{"image_size": 64, "encoder_bias": "all", "encoder_qk_norm": false, "orthogonalizer": "newton_schulz_5", "weight_decay": 0.1}
Rows from block 3 of the text decoder, named by matrix and row number. Rows with one number belong to one attention dimension. Each number is 128 + 24 x the weight over the matrix's rms, rounded and kept within 0 to 255. All counts start at 0. Numbers have three digits each.
# v: attention query, key and value (stacked) (decoder.blocks.3.attn.qkv.weight, 576x192, the v third), inputs 64-127
# proj: attention output (decoder.blocks.3.attn.proj.weight, 192x192, transposed), outputs 64-127
v.66:089115114095112112136087117100128131137122133101113158114156131149137108158160122109124121097103136127136125105128138095183139138149140114114124100082117073149118067158142098122112106074111159
proj.66:133168113139147194116138141130123194140130163162172116142135100156104147137106135121113138139113131140078131101124153129103090148122101116155168101170172131129132162155154137136127127148139150
v.67:151086126118125101157134141158162070127116119136149148110127097107129119140140121177133115128147109116135109147108084146098084123161144109097135148135156111130117139116132147126113127118122132
proj.67:146083110121145104113112173108091158108143150070121102120118105196113107170128129091109152109146122085152150126102135143155152152122090128152115155135148110136110124119126117146110112135118104
v.68:132096106096121166151123130105099093075137161124137156118115152122116124136134061125165099089151131125123130100196141110170135138104136154113133166115131131097128126160151117111155122171118108
proj.68:149126146096133103126103079139117129125101121143163150112134147153162112112077102135128121143141164157110137100144121144104118133119102126114137120119144115119111097156125167183112122083112086
v.69:140129134142181134139140102096119126128136150161147124161128164159131112130154084143151116146115165162143109124174141153165196133139109118129144118189132156103148084147130141092154114130184134
proj.69:134114120097093135105102145145133088168130101117124149161137155092169149152076117118105165148106124135106163159136147131126112133145181143117101117114129124119163118138105131118074150107088118
v.70:138130177151125157147124119141104132155115146121126123160119097132159108146114106138147125120128084103120121140129094150116146133136112125133102127126164109167130163122126152141151149123109113
proj.70:102128155102129145133137115138091104100154123137093175109105135126118125126174171169112120115144132090090082137136150110126077117131128143130123100120123149104140173074128126123108144134110085
v.71:089123079164156128145122131080130060097117099109078096100125131151155115155195169169133140130141123147121090142130122113172153089119094128108159110125117157110132151165106123098130101115117123
proj.71:148117104093119128122111179099104171169113128144154113134150093166098165090143132082136175123150152173107143118134182122050154163120135136112122155124124097126103139130112158118160157094153188
v.72:160146133081106153124149191178161121165144156093152152105111158141121095115119133100147107107134170138090115129139087132149107163144118126128128147149113137145139142092111141132115089124117135
proj.72:120132147139108087116125083130165083095162130139064146163130185129091105143150125092155151176097175105169097154135112130139155123144100127112115122111137110090151137135130088126106129151100106
v.73:098149166125085136173173140118172137124098145111129139115128127143150098123132086126122110163143142124134111101196139095105119141086104099126116116122154129128116124108125093105146121088137142
proj.73:126123129130127155119107115170098161134128119110168115129117073177153149154090119136125178151105122124166158129122178120140098123143102135121125143158095103129137094146088096137078156110156144
v.74:136090134143102152150121081161130134106160121165145183093136120099129128107108144192140147148103079128114122134088128121086128099103138143122133133135166162144128160126140135143088152161128125
proj.74:174145136136134130144134141135091125124147127097119139097115118137159129110103121111133132121126104138122124108143173120152141130127131134100130124126097152081134087120124106115138152159111168
v.75:104120144112120101148116113107101143167109122120134138147160077111126136117087102121113126153134137180124145149153163147111128134134146090172135154129132120190118085118095138097177164137128120
proj.75:143177121157123182155112128117157103160129153162087120124110149114117138149126156145131132130119164109105129080105150100135119101159155127105131101122113127107128131117090096161148063159150125
v.76:105145099170130137117151133105167191132095103096122187110170167140149084150161137129152156149093101146079106098132110121132121162141162109141164175134163118108141133096111099127138151156152115
proj.76:126095141157108182093115174134100099096142160140099129126139089114143162120149131169082128144109158112156118126117117140169174124122150080135080129088110109160106101137135162114119087111175158
v.77:153098115127089104157117106146139108177166125080118148131127124152117137099143143173109122120170086109116146148084118096148129122134154077133094135152163105167128152119151177127083073078141142
proj.77:132142157080142150131148205108082126132136093100147125113123105144134113156091127067135114084146146099115136125128121145103114116152101144124095151124141110116137143083137119130132159174139143
v.78:150102081126154103147142154155142108135111123140130152136126103143152121108118136160098142134120107117141124128099116166164094164151121102159121150114122113107142097155130156132112196154139130
proj.78:112158137124143151154089139110099101113109122131129114122116149123108106122118135095081105114108171148119143130136122106105092090120139097122146108159141097152150159165155117124108125152102152
v.79:112091096055131112143093099146166139142150096103122115112095116105109153121160133158142070127129098095118148142114140146131136141120157129107089152104091106158121139130126163158135118135116110
proj.79:118124151146169170139099193097121121119107125140143129135085121139147113112142122121152148094133158184131101103131114116116141117135143179130131124121155161116092137145142133120145106118134151
v.80:146162114127093095136101123135152109121115132158096122135089132079153135126156178165134136161114104144125131156173114130126155118132109094134124093114137127135107130139113135124159145059154121
proj.80:127117124111134155140127171123106101114136125097139171158107133163145160149118119131079119095100164121101114120128139106131105102125130112155142144113147134101149142130108128124123155142151151
v.81:107133116128119175149106108123138131125083112172161151133104134125150142105130150129105158148130151138141168148118146119110160146122159135140121138132111128105103110145108120120103130166122141
proj.81:136105120139124088109150120082114133135136119129100118141160162160131125150164128115134165122107125175088096095137106148107108109109152127118094116123148115115131123165115144157097123159119175
v.82:136174122101152105153121120109130108139072072094144131124134102076121113103115126136140079146136122118160109131156143098119121108146124118108123115149102093139085087130161133119161154128157144
proj.82:136141120122113150125130134111155133129144147143144078187093131145109139161132152122119178116123147133139136167126177136154137123112128153155128134101130117119117121125124109122099122123176096
v.83:107123108136108172128102102131100125144154114128117177107108183126108111145142127169132108107134076127143099101114119089128130150117099166160147140098125146141105121133087173125107131073135145
proj.83:134170135095129146133138111121121132112118135150168117116143095133149143106143119141142152140116098154140148131152163127094145105137064105096120138103136109101126120090150121156100162157114142
v.84:106118122124107102114154128098137122143140167093141104133114122098105093121074124094114105157154164154088142141157133166098102143136133099148128117134128136098157118129120123125095113111131093
proj.84:108120125169127086147099108108123159154121078135143188132137140101135139164127154172115126119106156130180140127107114119130155149138126126083086125101135109153125125152097163111148147115178129
v.85:106163101110132175146154133124136129146120123122139086162145177127073106148122079116119114139111051110168107142150085154114124182139132146141116161112139095135108107124152106098122161127117154
proj.85:143118142125113125184147086111139122128178121099125146149123159174109171103106141112130115130114161149114154082132161128168104097131138135142167097173137096110138106090140090120083096122145127
v.86:130126108161104137093133137154089128133068131127136132170137165112130148116137118130141127107145132170158169153156144116130152123136127126136159112142137125116094137152128154104152150138135104
proj.86:131080124135121106128120129086161089161106122130108127155139097129134163135121114114082146135118149138127104084151093127135107115114119139148098131141124154119133131123128094126118095151112133
v.87:138117106110105118158115120137127092172132119149121167106134130101177123122129124169118119111142125127090134109126110139095138142121147101160114094161141115122133115134143104136121140122111149
proj.87:130139154191106137105150170120110115096126140114147143129105107144127142160133136105117131135114150138150144159122165124156171132152106125113119130115128104135123138119157120143137170195149137
v.88:094125120136141122106127145111110106135112156143151136173132126137121073109177109078143131101117096118119127114167100145121131153144114122124154129151123089106111125176139123142148144162111108
proj.88:149093121149131109123123081124162162082152133102126141143152150144106143134080088131122137096141145127110105124116174091133107121090132138125129105159088165139123124147105099113126144121138124
v.89:117127142094116150115122092160121111111127132147095107118136131139144134126163087134114074122127128154144157117122099094135125071112125116123127157173081093108118108137098145165172137118121112
proj.89:150093104120152161131116146130137103109136159115165094123090107123133151137103087090139132106127138148110143137144135120162128140139130123119131146142141147106111155160118122114138152127138108
v.90:081179107127108171119150148148151133118122136053152186061148134128105157132114108134142109090124153112121137138118120114099118103133183113097124148167130152134136126103138138162141064177126150
proj.90:115112120118121145124127141092136134121139104121104083132106108127156130126164156147144157191105151182138093126141129092144136140157113167128115147119105098115123141143111127100139157127122101
v.91:126120107193135109142158067140139139139113131114153141102141171116130099120144153118107151147114135120117112093127177116142180167130107108110131130126165106139135120060161086138135117108131137
proj.91:129126129102127157111119143151075135172147121145057111127134099147115166108144090129136139122145154152149093152168100127139135130112129151156129171093095136097155168148079139072095133159138147
v.92:134111108125109137119184124120149126093121108128128127163139093148128141128143134150107160103105117133140098115083147128147127171107128150150122087142160170150159121151116096132148157119095122
proj.92:138146139106146111135068087139091104133109174132086163096099157116150103132107108112147137113107141128130109096136140108084110107124120092131128118114159105137139122167137142177136112134092128
v.93:122108095155148129119093130158112123123113089135114085157109138109115109122136106164163122127144170110112120111165088131118101150136145126145185130129185118083122146158140124110112110098118104
proj.93:149042121112133103091109141135104164099113150131146186147122100172089156125105125147089130129112081120122155130123119151107138143104108119115125101084143164156106136150140126172106078135112086
v.94:110091129126114138138107149134121101196137123129141096165087103113176128150124109133131111121134096139145155134175112087086146127107153126131138102118120158090124136127158132142124136137109129
proj.94:092110143134112087153107155144103123125112134144131129125146134130108119131143134166109142122134128133122123141128126138149105140132110114133163142096141154085108122106136145130127132138124107
v.95:131107163154135109165072137109122107106104123162146114103122113145113138129099153153120162074141122134107138141108118113159128104132122100141135149140114113086144143156178116111096119128159118
proj.95:101095149086146086130184130115130103153115102087149079105137116108118129113111071068153123135095138108104141132087138112129136168102132111111101140128196133094150109137129160142125192114133127
v.96:105155113106141124149106090136150111153097141144105141101159186155124091134139096112144126134133113134128101171090148115110091075126129141118170094112153207136150121105140126090107132115126094
proj.96:163099124118145154154141154120088058071148113063153133158124150137150165098136146134090178124097147153099159109111098139108153095152126130059114145127114136101122143137116153094129121124180146
v.97:104155126103137109103124159140135120137182124110113075160121098139095100105145105136107131129114120141156127159089155159155123106109144121101134135147134161167120098145157065115100141098109112
proj.97:127119105127163097135117155165115150140122135140130130115125159143102141098103120119141113122126131142125204120170099109121163124156151123117118133086179095117098104090141106142156098113138143
v.98:120086099127111106163124072145155148138112120122081150129141139121192117082137125147161110117117154111140121149142078165095099125101150110122135127141110124122131139129134132152111124111136138
proj.98:114125133121149099138139117144144122113122135159168095117126112124104149111133142093140140127104134088141137070149115149110139155156115175140161149096131101130108099118128130079150108166120113
v.99:147128122118151122115171146114147144165131125100105133104143129158138157128150122102125143129124157124138083117147143113122143161102182162133116148088106141148116095142100117125086136124116109
proj.99:139098083162134173134109135153146102149105131139144132137134132150143135149117136128156101103151146144125115126153125141122093118073084134144135101121135117091143148087101149161115087115132119
v.100:134136169117082118120112117153146149106131198129119111120085159136141134103130127088100104096116150122115118144120116146135133122102133137134094127089111095132154159152138147137125110148112123
proj.100:120135095128171096143128127093139083147122156153123157115140111127132116112130108134134123146113086204142123134129133152106128127156110120176130129150130102102159103116140109147146108120149137
v.101:147121114144094142139126133115124127158138071132133110140122148179106132152157186121173203116130112133115145132126111131105137163153173123130078117155103116107122137085138120165128120124105145
proj.101:105087161132137147123150148114161116099140185121136110157114118167118135116126101178137104134164141154147113119103103097110176142108141103095132128088128128115159095123135138144126166154128114
v.102:070149180164137146118075101137130127166129162116120105097160144081112156121122106112144092107155110121099112073122165088105159151071133150110120135113087110129120150163140140160104147146123131
proj.102:157127108086104116123151128150095101121172114110119136140154114123149085146144158130121131111127094104160125153136130128146106153127106111108145127103184131127101130151115163116131137136158105
v.103:113133099143112133106131122145125117143115152133087120155133094131124075133121157167107121140131083165091147102126111144135122118127144136179151089129114171159118108130125108119138176184104150
proj.103:108140124162141162114169150169140151094149068096129121130108144133148162155169121106138120127157171130121113144136120079167100141167151095093156146158104119111107120099157168141126125097175134
v.104:150132162120146144099100178128085071113150131097149123152148139132149162140140144108120128144109136135154133123115114135148120130153097167105146117094138105109146100114116119122121130121160134
proj.104:101116089170120124149132130122136155098092107155118145125165149138134101139146152159134164128108099140141113137135114182117148089131153101131095146117097141170150143188128118134131103141098113
v.105:100133118104135138146149168187164111150126189107138154107140146147153131150082089109149111127187129128092068145086132111162124065087142140143140137152129154120112177130126153111109076118151128
proj.105:144137123126113130141128110125088141123115130134148172174107150121100174118145151150099139137138098111153188140141098155107117097096099131096171089126140124103140167139131094114115098133170151
v.106:145121137106104149111128092132117118168088121128142150137131110144122128143110185141110142117114109128125150149147146110124102154147135154139170131110107073128135124098145126180107127202093155
proj.106:123103184096145105132164154140127145109093133152144106105118090140140138146093122134140115129115147129132090145094101141168111135114157117099111123121123151083139118137117151101134115162177101
v.107:146127152144148112097129141145138141119128142131155153179097116123119122083096132155124136090153151172125128157130136133116133164141157112167091159156115085144108137127171133152174154142146102
proj.107:112157121128114142117095146173118117143143140098102163132147133076117123104128143100132109155153104128135119141109089114117123151127116088108150118150108134133164097145116102145118160127125142
v.108:108108130145117133122157135159175130138121132127092135131103144162147124154135113146162126116145166146114146129133138104099120129118119081111166116152123149139126190082149173138152134115120164
proj.108:123121126073111115143106091091116152119119144121184115093076103088160128140127118091089140141139126119110148147137111126119171101130113130114143110111167160104111100112093058129142161127136134
v.109:129123131123152150149079105135098079105119129118098194150158123141135128091148154145111108096118118127146097117134102121097144131141129134144127108144169180133089113155114132156150139116172133
proj.109:128155119135113102083107131141142160167135111110113164114124136099120098136142130084083089087164127106116134160130151109119088119156137141123149139161088117146138152101118121075118144135120114
v.110:159152102133140146089096135104129167096135104084127107158111122126123142117147138109180115101130122134130152116105123125156146177127117083114134131144175105076127153115160186121129120128167141
proj.110:154124125121129114150111065111122156137121109109138155053133139089135129132124086129083108104120130080153143130110144111104134113117105154142112129140103109171118127070098097116104146102048133
v.111:107154110138133110122173115127144105134093147099145143115118148142089156112142160160118138171135118137115112152146155158122146096115105126135156135067101136127119087111119095071105089140123091
proj.111:125138118109139140137126118160102156143124119118129112120127132153144160158170167131115163148128114133166098141104124135132117183097102129102116137121151118093121131072101131158139131117105081
v.112:163194123108123114115133148164129171131156118090099093126143132084123143115096088111096114111106081067155133137174146075081102132163159107165101143153165115067116109158152148148081132156091156
proj.112:144096107150129199095124122127151098116125102113129131160172111142119146108141182121126121114083141083166122088140100084131139090079142107123173138080122192113138142114137126092093100139138157
v.113:128126142109085115117094163135124109181120146121137097134137113099103115095090143123122138070125118123146145131125140128098116139102144135143109113159125076120149150117145145162074153124143132
proj.113:137121121133142112143139123153185184123119143160112161148151124123113141079141149120128109114130131141110145127153127127156159126145094120162103144124145162121120081123116085120098125117098136
v.114:086134141167146093116126120104123110063124138140136102133153160102129107141130091135146153094166139158173112074131143103101097100107106160127153123128136116120182120149103135132140140069110109
proj.114:133124080094135154169123111135138107118174127095111109099108120145126094079180107102068136147100092065143140135129103102099159111145120131058132142154169119194110128129138135130137124129144155
v.115:145099102108095169118145132112139137111149101128153138137112143156118123107117125095157119120090130123093121153148153157082156161133121110101164124115121107079118139105111099157155146149111117
proj.115:132151126112154151079126132080145120157122156100095124123155137101129145134158104140134136085164153185129140135114137131126109117111127125158101159110105127094142141135158109115113140095130152
v.116:122112129118154173119094132118143151084135106132128144131120143129124168158135109180096159121127096173167098140145131103141114128093111132139114123120158155114106118145107103091155126113147127
proj.116:143130156138114132130178170102141146130134158124132133138130113118162108121095129111133106145149117102157119118127181128110115144135117119125107152164118111142108200114122173157165133150111137
v.117:153106136103130112161145157110168121142155164162074120141094081163096132153111125113113123083104094123117144125127117095103153164111139144156139132135097110102088112096104118154099163115183173
proj.117:102185128103127172118095063196138146125111153123114148108154154097129141135162148128125141125153128181111150138100135105142120107087133118151161111101126140114153111122134135116117172108131137
v.118:126129093142102091111127120151158112141125089101126167180070095143106108123141148138130141133130143176089152153134188130102148095133146121175124146163090081123107153109169131166098113148165125
proj.118:133114156131114126080119091175144110143108131157117137137134098157116174152142094149136133135191128146123133137122173147142141161151112143095150078115130151129137084157170124158093144085127126
v.119:073107089156148129133131112111138099113146149133086094110149133139124094097122145162146151092128128108085160129104158171145133135143137136145117140124146130143108134149119132141124111075083116
proj.119:137103134099141137148111130147120102134140124107112125117137113094152138143165120131118116179120133122108108099151096100119112180168083084099146120144116110102118102061119116135128146163126166
v.120:125119155130127130101108116133118168117132124139108117130111121155106149097122160135105148117135124163117129145097071136082151123108123106072136156145156107171088149129115152090171110120126168
proj.120:090181114132132158180167105136125148097145096106105128132135139109130101172123094116160113122175113113160097152154137104151157130115110137125137179141096147121125134130091114184145143158136143
v.121:122150160131149103137148098109134158097112136132083157099112135161148128085125169146166123148097159169145107156147113144120152148140132136134126128146150086122120148154120169177165101113135073
proj.121:122125138140147128106146116126132075133120167069130134118133128110113128159101083139143121088160118117113115085127136109102150150128122105138177116153103115173153151111149120119136123136133119
v.122:152103169133147125061156124136169132168111111170143177128113142077150117155146146108125146118115160120134175146139095078098099085172110122114133130129161141120136155084159137110150130187167158
proj.122:087130110100074140147057109099158126099128134032144118106109127129158104170134114120133144146142166136111108150086124116125170139112096144111133133135130158141101124133087105154136178121128108
v.123:104156145177102136115118111126132114123118192109122081125110100167135138179142097088141153163136165149131130135125188120154130129119117117138073143131103147147122126165111149091123088160101139
proj.123:130103093134128094131061111110119106171067129139113159142176181126120163058137159151098130114139102123070134126135100140077130084148124099128117115152135094120127132143100101148147105110147105
v.124:107149109093107070116138101116119120154118088098119089141143144123096104126094111124138160133103134135140123133085153188137127115144129107113095130121099105139125104127091191099123114125114161
proj.124:146119130122107143122143118128137107087110121132122157103143105135127116083142097109132123125078149117089113122111118119136098121156100145104157155136128115135133096150090147134140115096129126
v.125:160137096116159172156136126117120116091137150159114174079150137102104183126175102134095105117107063099113157148101127096126144142116155118133140108119162160145120099137086078095115152132160144
proj.125:097157143146112131121112154128093155136149156136091113111123161170134095159171148129111180098101136123117142147150165145131104106100127130135122123116122109115125105080137159085138126125131129
v.126:074163128100109134097150183114119157087149120144134130142128130116104118112141124153110121130125143130111168096148125140148127128131101071115088117111118136131109126173156146063182104114153178
proj.126:126145148126124105160120112136126107165169094069108127144129142134096101103126130130081148110137134106100152180151109119112113150133114139125107138130107087154105115116080085207108127122137103
v.127:140123158120112100146085162111099147132136150139137134132146138157146118112128142120148124116130109130072130103119106115130122109134127155157138124133103116143082118141131121117141118153130188
proj.127:130142110094085147147147108156155131119159121132124114106121088117092132097142114085106109122117094087123160136110135146059140105123182125139121111134112111080157108127133102131092101147149132
v.128:108149155144114117111133116131132143096132175098120101130116099159144183107134139125120127135118188153137138132143107140127127115133145097172119108085096126158118145136123172126124135109074112
proj.128:116102104110153145167118115159126113172124141133154145140122125101123103109125122128080101122096099164099144105163096140131131158129115089102168110176124135143160135083092090152087087110136125
v.129:124152115173122149121122163094118083187079088132178113126188189098137131158172130098132143097146126155147085118119165121154108094126130127122164139103138150149126159135117112167155122161158150
proj.129:107111120101104136151119110158143161119110150173110155093113105135124087114117110146159134129168112132145087143105124133155174122124099162196136134152158136087121124187144124061133120154093141
v.130:171136143083110153106138146150130134135127152108126115120133106114145152109147110137096116104119119107122121127134100109116117106119155135140123094093114148155176118137162115148109147141144146
proj.130:110105117096139112138082141119114136145155155144157133124080100170073137113114121132155126151114100120162130119121105125123139081109158150154135130139116146073128112101122139129176153119119157
v.131:101093199137135166120108139128153111123126140135114085112146148113123131096101115104162171140140152098154146104129139134141162114106116140099127132078100142161124088136137082152176150101142113
proj.131:128136125122130135161138114147142131146166128121100140111113117096112086148106114132148139105135106149133118165150064098135103138154161143136123151173116165095172122161083144196160102110193129
v.132:139141129121145152143170158118124134146126125111138141127143109099135160158197116130121148146118093134142097131164102105122092155120148162151117095115122149117123121131131097099098169095128121
proj.132:104126102140077142104112148123128135156125122148121094150102146172133121090148138142103122146121146135142138078136140172100163123126158127094083101135103126183117177130109111120113149135133094
v.133:140124096142113105147100110162160130124134146114124131114099059118085101081083131191111102103201086155099146123131134113104119097115148162149115128172097094127099150184108108127129156139124098
proj.133:126153158108111106092128164145092144144139103141084154129141121121160163077166103092113110092072142069090140134152134111124082144116122082105173148133150138087136096109172111111131118125122103
v.134:110154182120134100072132147134128111149122146138133132129150139125105137113140121101141154079146124141142154172094151120130117135134149111130108148097137124135119103128086104121135145149128102
proj.134:146108119131128111149136118165179155076147148143112151112143137147093119128119164172155135148161109107135168124077108086119135127107169123133105135113139086122108078102116136117116171109143161
v.135:130130086145104141124174142118134128117091099152171120126181124094122125117090164129125119194151132165131175142123162134110161158107157122116162084109130100094141116111115139089192120123164139
proj.135:109125167127140134132080137123118108113117130091116095141126157148144141050157113086143108121168162105098085133127152149119125184141115154153118144131102132150120104123138162140134155138104111
v.136:120126121163108148121146140095153133125154108126178091153109113107112170112115121155139106123136156158142167150099160117192149147140125111118131155163152111131136129127093177164150151160080133
proj.136:133139195107152129145128151150108142164097132155140148118129143106141095146045142107133124120104140162112112160140093080126127149130121058109102127101128131117135089140158105106157111137114142
v.137:091151135148138139128110066111169134124130122166109109146144124139124132140108140122126129117134103124134120113102178142080072124104154157168135124103121102139139110145169135150122120153109107
proj.137:141085164136160112115178157182111095125154121096165097125103121121173119130099131146168134116107172140177111104129126145144138139134156102087100121129141130118109139106121142093111146103139110
v.138:172115167126090129104146114142145103119154182109156105137090083117128135098107148107106095127101130130091139115117128119106107159140142114132149117081103089109133119092141158134113138144115131
proj.138:147100100108128121144117159112111160127107155138121135140120103102161138142130130129155127138118106183115110127121146141146122126132121113124124139085131164100158130121100074162159122112133133
v.139:124139128069118115125126147095114116146109110155117135115130143151116100153127145134128149119108067100170137108099143097124121118109131150115135140132096168111124146123119118114130121151132133
proj.139:152108155132088126117120105128137138096093144181136101130123129127156142138122165110113114140168078139121192117091169151106130136082084128122118100116193114089098115135161157116136162107131120
v.140:102100147130086118116105091092093123072149094168118142151085144139163140100137110157135122130119089128095100118117154139132139119097155116133113150133160167125113114124100157171152139112109114
proj.140:161159105124124137090153177108165144158139157134102138133127162142100121127132139142128147111185106135106135080143209128139151130148121095116120152144161086121128123120121122087127143134113152
v.141:115123120154150084131160151141122134096163129128152136174135147095093156132132089093083104122117152120142118122131133131130127140108109133125105168132095105110160091153154168099126112121146119
proj.141:163118096194139106156129129136122092183118147114134097128151148126096110083084140120152172099101148123147140138098153104133143135148136115150150112082143110162115131105120086150104125132104148
v.142:141108160086135057171166099120110102151139115124170164139148104115150153138132127096101108176132134135141111155149089126089129137174141101159107127147171082147129145121135110200097145187092101
proj.142:138146111119111112107145150139104112133109176135154148182151135123118117135139121142139135133161110138119109103110139098147131134148152100077158158086106190117178133158130131047150141138173153
v.143:129104090133180150163114114110143108150144100154131130141122170118129079152148117125129157112107100130164138124098115149111137103139124103125094131141168093078114135109141107123119133123161130
proj.143:113149164142132112087124133110135123122123132111106134087157160103165138122126119134148149159142194152173129087114125091125104151153126150128156142086095113158149144168158132090157173160131118
v.144:115107137178170156109142143129112158153104112086100164146111089141178097131163143165119161132125142133067114126141149117164135152081145075129133187109135139159125162158083117139121131134147139
proj.144:137126158080093114111111123123126109162101163157127117137139132098131129144071141121118128108081132084128109130122133164141097146136136163146164121138175113068107107128169093106129163093105134
v.145:120106178120123117103125134117122140115120142062077178141113123118129092154081101120117165105149177082140102111146112116155110162101135085134153136156150168139134140173131124116114143108173100
proj.145:115149126120126122146176094124125134113112146140159132133110118142160164114171142114163117093111106105152170129127146134100116155101142111101126099145121124123155131119125088179144135151142148
v.146:134135120140134142118102098125163111134145144159146126106090157118110175158110133157142140140092152138141133144129173128110125152151094130153151122148102111116155112141126143161125126161133137
proj.146:102156113069125131131127119163141139091133140118101097110141100139119085145121126133080117127118093137129132084058124121106133120110082099175137128095169147164122176152151118095130121124116147
v.147:152132156156134114065151114146154130076099137146142124130101114107122122150138144145120126124139163122095109156131061099119171134130094123104120108120124124098124078149148137067140125132133139
proj.147:109124101108173114138101133065098163133118155140139171123144159144141147122120064104135076154135123118109130162117158161111123172142123149144138100135123124139150141104152132150173146141136100
v.148:125127160163107121139132095125174190107125174143114147086078128136129121092161177135099128153118107119106126116139162105108148176126071106144115150134142124158160148113164112121144119143131074
proj.148:122114121114172143128117124128114107148137175118118115135137127164121151131120072138105111161141117161143127120151105142152094131145181115153199079109122055121109117137071172117139078102139119
v.149:127133156107127175138137137147123134056111096153143186147130124114113169137151074127121129150071128200119168093156081093141145113095150115093103111163159129080136133123134162132134110108096158
proj.149:104165105164113106108088131031093116173149100153154113098113112172132137126166127089177127117167123126118112163152112146131130139178193184121093124109126120184119140137104124147149121131130160
v.150:116106130104090088112102107147093149120133124079141140142114095116156163148142088126124130159172160149092143138084118191097139163065124108088113147163136098110167117100123120128135110159094133
proj.150:199125131173121106137113134095102154147137101142128142104145174104086048093071087115165117120126096097170139129129183118173149136112168114123141142133117147182070120128123150137133186143140105
v.151:101172178134104111149135138093140151152126178145119116120126147135141084140127110140121158170155153109159143075136116108144144170118151116119175113091130147174145105140109131110126149146117108
proj.151:165113093103131131107106133136116085118102160124106148113121106122119127135133107137098120129138114139111118163124126088114101102157109105113106092137155125057103151142116130143109097156116089
v.152:147143102179160155142126152108102111093131151170111147095159158184115126103155133137150126112131146141142141093145148133117108084120129144120166100134128181114144127086137130127128129150113124
proj.152:124129088064088133144166061153134132132114132148129095117112063120092126149140069140144145135141184120143118097122096128115099123148136156114100150136130090100116107125139081152104137142140130
v.153:116135092138139103148140141141114163110107107128120108145092097127108094093129124145141100122130149175163182101131113140134115134147120149111113128166108131137127161146129187135140139110146113
proj.153:122152158150123129141108106076143122123126129126119113146111157137103127112158085128121143087145093112118121186143099051158106128125131122111153129107122111143092123148126130131086122149108116
v.154:108120098097141128129131150121146136141135104118137135109136104176108097097094093108137142167125147122110119066174112136164091079126099113176138119138121151156109132129147155118138125142128176
proj.154:090119146112138114147143119103135075171156158133140147162112143092127120104112164141154112155136133104116141157101088122146158111136090121092086138141080106118120133137094208161087073120139091
v.155:124115100141117127130118139156120162149093134118118152144150125174111135138123127159165099129173115171091168167170091148121086098105158136122133154110117145128076121106143133157150133091130145
proj.155:119151163143143134165117117109140098128112122125137120151118165079122110137097079140120132132132149107176129127118125139169148133138179125094154118172088145111170083128130148171110164134106114
v.156:152116172159091135103140111111150149117116140094143130113114126149151130150076130131141137116137112092108106149105137135068171107063118123125126094145112131106143120110169133137134132113102059
proj.156:156138121122124126131102126150090130106158158110150138072156129106112109106101101135108100116107114185165139089187160145131121164157129122139146150174077102147119153151147137154178123148143092
v.157:096151119106166141136146113152118153113140109132120184117132105119152094148126125133152135156137146152137125157130100116119115130150159121126127124141147130156115106120152145155119124106153087
proj.157:124143141114118143124141086096127117183112128128135159118157178124114171141114133116107135121144125135122116113149115102155129146122113139135110126145123106141095106172150086185143138130173129
v.158:135091113171144105111101093126118098144167093166116178097063129119119122108164171144138102137130135074149109109113176088098117114118155092111142108088129102159177140145101098120152107077131120
proj.158:149154114104091107148170101105069132165119116116098119134132107117127140110141115090095141112083090136129151170117125133135108155100139118164101107136127117121135131142108157140118160112099140
v.159:133086125192142138100126125131119120129145131101097109118192118168133179155135107073109153121145115117145126086090119158127092105153082110102173158169113147181131125176122180103125128143141116
proj.159:116150157091088149191129159159163149146092104177132122159138144126124130112121137156143140137113153106118148149175161146143186145159102089127153147110103128099148142121099098158115133149159115
v.160:123170125132123147167119173097149107144109173125154137115121139137163083157069136081190132167105149142121151082165118126131137122125076154137141102112122128116129101143131120119150131148116091
proj.160:139122141150106108106137106180154097131111152073151139157141131129142124148143142164057154135117154152131109170098163138153133111151143133148114148132102121099144126165148073166117107161133125
v.161:160187107101095122147102110102087115155125153130146144089106092175086121101105132112161102135153123166113114106154116154133148114145102160125151121133127117150080076118107148104118097152098124
proj.161:105097167120141142112135164154187137130160159104143156129129111109129101161126154171136158138122113134140120135034114155131123104130137103139138169140130111147146118139123160134117092129130093
v.162:120154089112129135135133150113115096133118119138117123106155130126150101125120104144104104129148104119149129129129125115096166153154149123127141096150125145143105112122168093108130119152123109
proj.162:120149189108152183139132110119137127127121138075122164141118143079116146098105137172111122152135137150120072163169092103147086099152099105114112137159127168095134116177103173168083139158163132
v.163:126171151119112132116124146134165081136116157152148088130147081083140146139116131101091120094100149131095131064130110130146119115073126135078129122100086142121127112133099127111128105140094171
proj.163:131114150106076121124149152159143130141132159103103143111145141105138148129129104119127141092153110108133132156079124153126090100192098147135099163094140146132148137119159135103143157115127102